config = dict(
    grayscale=True,
    crop_scale_min=0.8,
    translate=0.12,
    fused_qkv=True,
    orthogonalizer='newton_schulz_5',
    adamw_lr_other_params=0.0022,
    ema_decay=0.99,
)
Rows from block 6 of a small segmentation model, named by matrix and row number. Rows with one number belong to one neuron. Each number is 50 + 10 x the weight over its row's rms, rounded and kept within 0 to 99. All counts start at 0. After the name is the row's rms in percent of the matrix's.
Before each neuron's rows are labels from the 100 images, of 14848, where the neuron reaches its highest value: "top examples" is what is common among them. Only what is clearly more common there than usual is listed. The data: numbers of one to four digits printed on busy colour backdrops. In brackets: how many of the 100, against the usual share in percent.
# fc1: MLP up (model.blocks.6.mlp.fc1.weight, 768x256), inputs 64-127
# fc2: MLP down (model.blocks.6.mlp.fc2.weight, 256x768, transposed), outputs 64-127

top examples: length: one (95 vs 24.5); last digit: 0 (43 vs 9.9); first digit: 0 (42 vs 9.8)
fc1.689 109:50 36 49 45 55 54 71 59 49 59 58 62 40 59 57 45 45 49 53 40 33 47 42 44 49 65 52 57 44 42 40 33 53 45 53 42 54 53 53 43 55 45 46 52 50 47 57 60 54 46 56 71 69 30 48 44 54 48 43 56 49 49 52 41
fc2.689 112:52 62 58 52 46 46 52 44 60 46 51 62 40 56 36 37 68 64 33 30 68 45 71 44 47 47 55 45 54 52 46 53 58 40 52 55 40 40 51 58 56 68 35 45 68 39 65 59 54 51 32 53 45 42 54 41 52 57 40 55 57 47 55 68

top examples: length: one (58 vs 24.5)
fc1.269 112:54 42 42 35 58 37 60 49 53 31 42 56 41 36 59 42 58 41 24 69 43 57 55 43 69 67 53 42 47 50 62 41 33 59 48 51 47 56 51 65 65 50 32 63 46 33 38 50 45 44 38 67 54 55 51 54 56 62 58 38 46 39 46 53
fc2.269 110:42 52 46 60 47 56 46 50 48 59 49 43 37 59 47 46 39 34 64 74 56 43 51 45 56 52 60 56 54 38 44 43 43 50 41 42 44 44 59 41 67 53 53 52 60 56 53 72 43 36 70 47 50 45 79 58 52 50 53 50 62 55 37 72

top examples: length: one (84 vs 24.5); first digit: 2 (37 vs 9.3); last digit: 2 (33 vs 10.1); first digit: 8 (31 vs 10.4)
fc1.150 076:44 46 53 57 38 41 70 56 49 43 30 50 47 56 50 44 47 51 51 68 55 50 44 57 58 52 32 49 48 46 32 47 53 49 41 54 32 71 42 26 31 68 25 40 57 43 32 60 39 56 42 46 47 48 54 60 41 54 59 36 34 73 49 59
fc2.150 090:43 46 41 44 46 67 57 58 68 38 46 43 56 60 38 40 56 45 45 31 56 49 53 59 52 41 47 51 48 55 54 61 48 50 57 50 51 52 31 63 48 59 41 32 51 56 72 45 52 63 46 44 59 45 25 58 59 32 54 61 53 47 44 45

top examples: the digit 4 (100 vs 22.9); first digit: 4 (81 vs 10)
fc1.469 091:56 39 48 33 43 51 48 54 45 45 56 51 49 36 48 66 51 30 58 50 58 31 61 50 59 53 35 48 60 55 41 41 54 55 52 38 68 48 49 54 53 54 51 43 50 60 51 45 62 37 42 54 36 58 52 27 48 42 52 31 45 49 63 39
fc2.469 090:60 64 40 55 27 48 42 55 51 44 49 51 68 60 63 29 55 49 45 38 51 55 61 39 41 44 60 34 34 48 56 47 44 50 49 46 57 49 54 68 52 50 54 48 56 39 51 44 62 47 82 44 52 50 64 71 44 36 42 55 36 73 53 45

top examples: the digit 4 (100 vs 22.9); last digit: 4 (77 vs 10); the digit 3 (48 vs 23.1); first digit: 3 (30 vs 10.7)
fc1.354 085:58 38 36 43 57 43 67 49 65 36 54 44 41 56 48 33 59 46 43 57 66 44 62 48 46 53 40 51 54 42 37 33 32 50 51 43 59 61 46 51 40 38 51 45 62 54 56 32 55 41 54 54 54 48 41 33 43 55 34 58 33 43 46 39
fc2.354 098:46 51 48 57 28 54 39 47 37 57 50 47 64 41 64 39 62 50 29 59 34 63 44 46 49 58 60 58 26 47 64 54 61 33 47 41 28 42 58 54 36 53 60 37 49 39 53 63 60 64 38 35 46 77 64 55 39 50 46 46 65 49 49 58

top examples: length: one (63 vs 24.5); last digit: 8 (42 vs 10.1); first digit: 8 (34 vs 10.4)
fc1.339 100:52 50 45 60 47 47 37 43 52 50 38 61 65 64 42 63 64 39 65 58 70 31 42 56 53 39 49 57 53 56 48 43 48 39 50 52 51 59 62 47 36 56 50 54 46 34 62 53 44 48 55 53 61 47 48 38 50 29 44 55 53 50 37 60
fc2.339 096:50 51 42 51 37 57 47 57 31 39 63 48 37 52 53 43 62 49 37 45 27 54 53 59 38 45 37 44 53 57 41 48 46 63 37 56 37 62 42 46 32 52 48 56 36 51 43 65 40 57 44 29 51 56 49 59 54 70 56 29 63 63 56 43

top examples: the digit 4 (100 vs 22.9); length: three (58 vs 25.1); last digit: 4 (29 vs 10); first digit: 4 (26 vs 10)
fc1.362 099:49 39 48 58 51 62 31 64 45 26 59 29 59 68 45 65 45 43 59 62 37 45 43 65 27 46 70 40 51 47 80 48 47 55 44 40 59 45 48 52 57 71 56 59 49 53 61 25 61 57 56 51 36 38 50 44 47 50 46 53 63 52 42 43
fc2.362 093:47 47 42 56 53 35 51 53 63 66 57 65 43 54 56 33 39 45 46 31 42 51 69 63 44 33 57 40 59 59 49 64 51 51 57 39 64 60 52 51 46 56 58 55 45 41 49 55 46 38 43 62 40 65 67 50 36 45 59 46 44 44 53 41

top examples: the digit 4 (60 vs 22.9); the digit 2 (55 vs 22.5); the digit 0 (52 vs 22.6); last digit: 2 (48 vs 10.1)
fc1.402 099:64 58 58 42 47 59 66 54 57 47 29 65 50 62 26 53 50 35 72 43 47 43 51 43 53 65 42 57 49 56 44 51 60 52 36 47 58 32 41 41 51 52 55 59 39 45 55 72 47 52 59 55 45 54 38 53 57 63 45 28 62 71 53 55
fc2.402 094:59 50 37 57 58 48 51 51 38 55 59 69 58 63 50 59 46 64 63 51 44 52 47 53 42 55 62 38 47 76 42 32 43 42 45 47 47 47 69 74 52 40 47 37 46 44 55 47 64 60 32 52 43 58 60 51 49 72 52 40 43 40 25 55

top examples: length: one (78 vs 24.5); last digit: 9 (39 vs 9.9); first digit: 9 (36 vs 9.7)
fc1.53 087:46 29 47 60 62 45 57 38 53 53 53 66 65 44 46 58 40 40 47 44 65 48 61 47 40 59 45 54 34 43 45 52 45 43 62 74 53 68 36 62 34 49 59 58 44 60 54 41 52 29 53 58 67 68 62 43 56 40 37 44 57 51 48 60
fc2.53 097:44 50 70 43 36 44 52 55 36 56 44 38 40 34 43 61 42 63 57 34 48 49 36 69 53 53 66 56 47 37 59 53 55 66 58 46 45 35 61 50 43 42 37 39 47 42 60 40 47 57 48 46 32 57 40 58 56 54 46 31 58 51 62 58

top examples: first digit: 6 (32 vs 10.1); last digit: 6 (27 vs 10.1)
fc1.459 110:54 36 46 45 57 52 46 48 53 55 39 40 60 70 39 36 46 45 50 48 61 40 59 42 63 44 40 40 32 55 40 46 51 58 56 59 40 57 48 52 66 47 53 39 65 63 44 73 34 42 53 56 54 44 58 44 52 52 50 48 71 61 60 48
fc2.459 117:47 53 50 61 52 45 47 34 55 57 58 49 36 49 57 58 60 57 46 59 35 67 33 34 48 45 74 67 31 66 44 61 61 43 48 53 38 42 38 68 49 48 49 34 49 56 48 65 49 47 67 65 50 51 56 56 51 38 49 45 50 46 57 63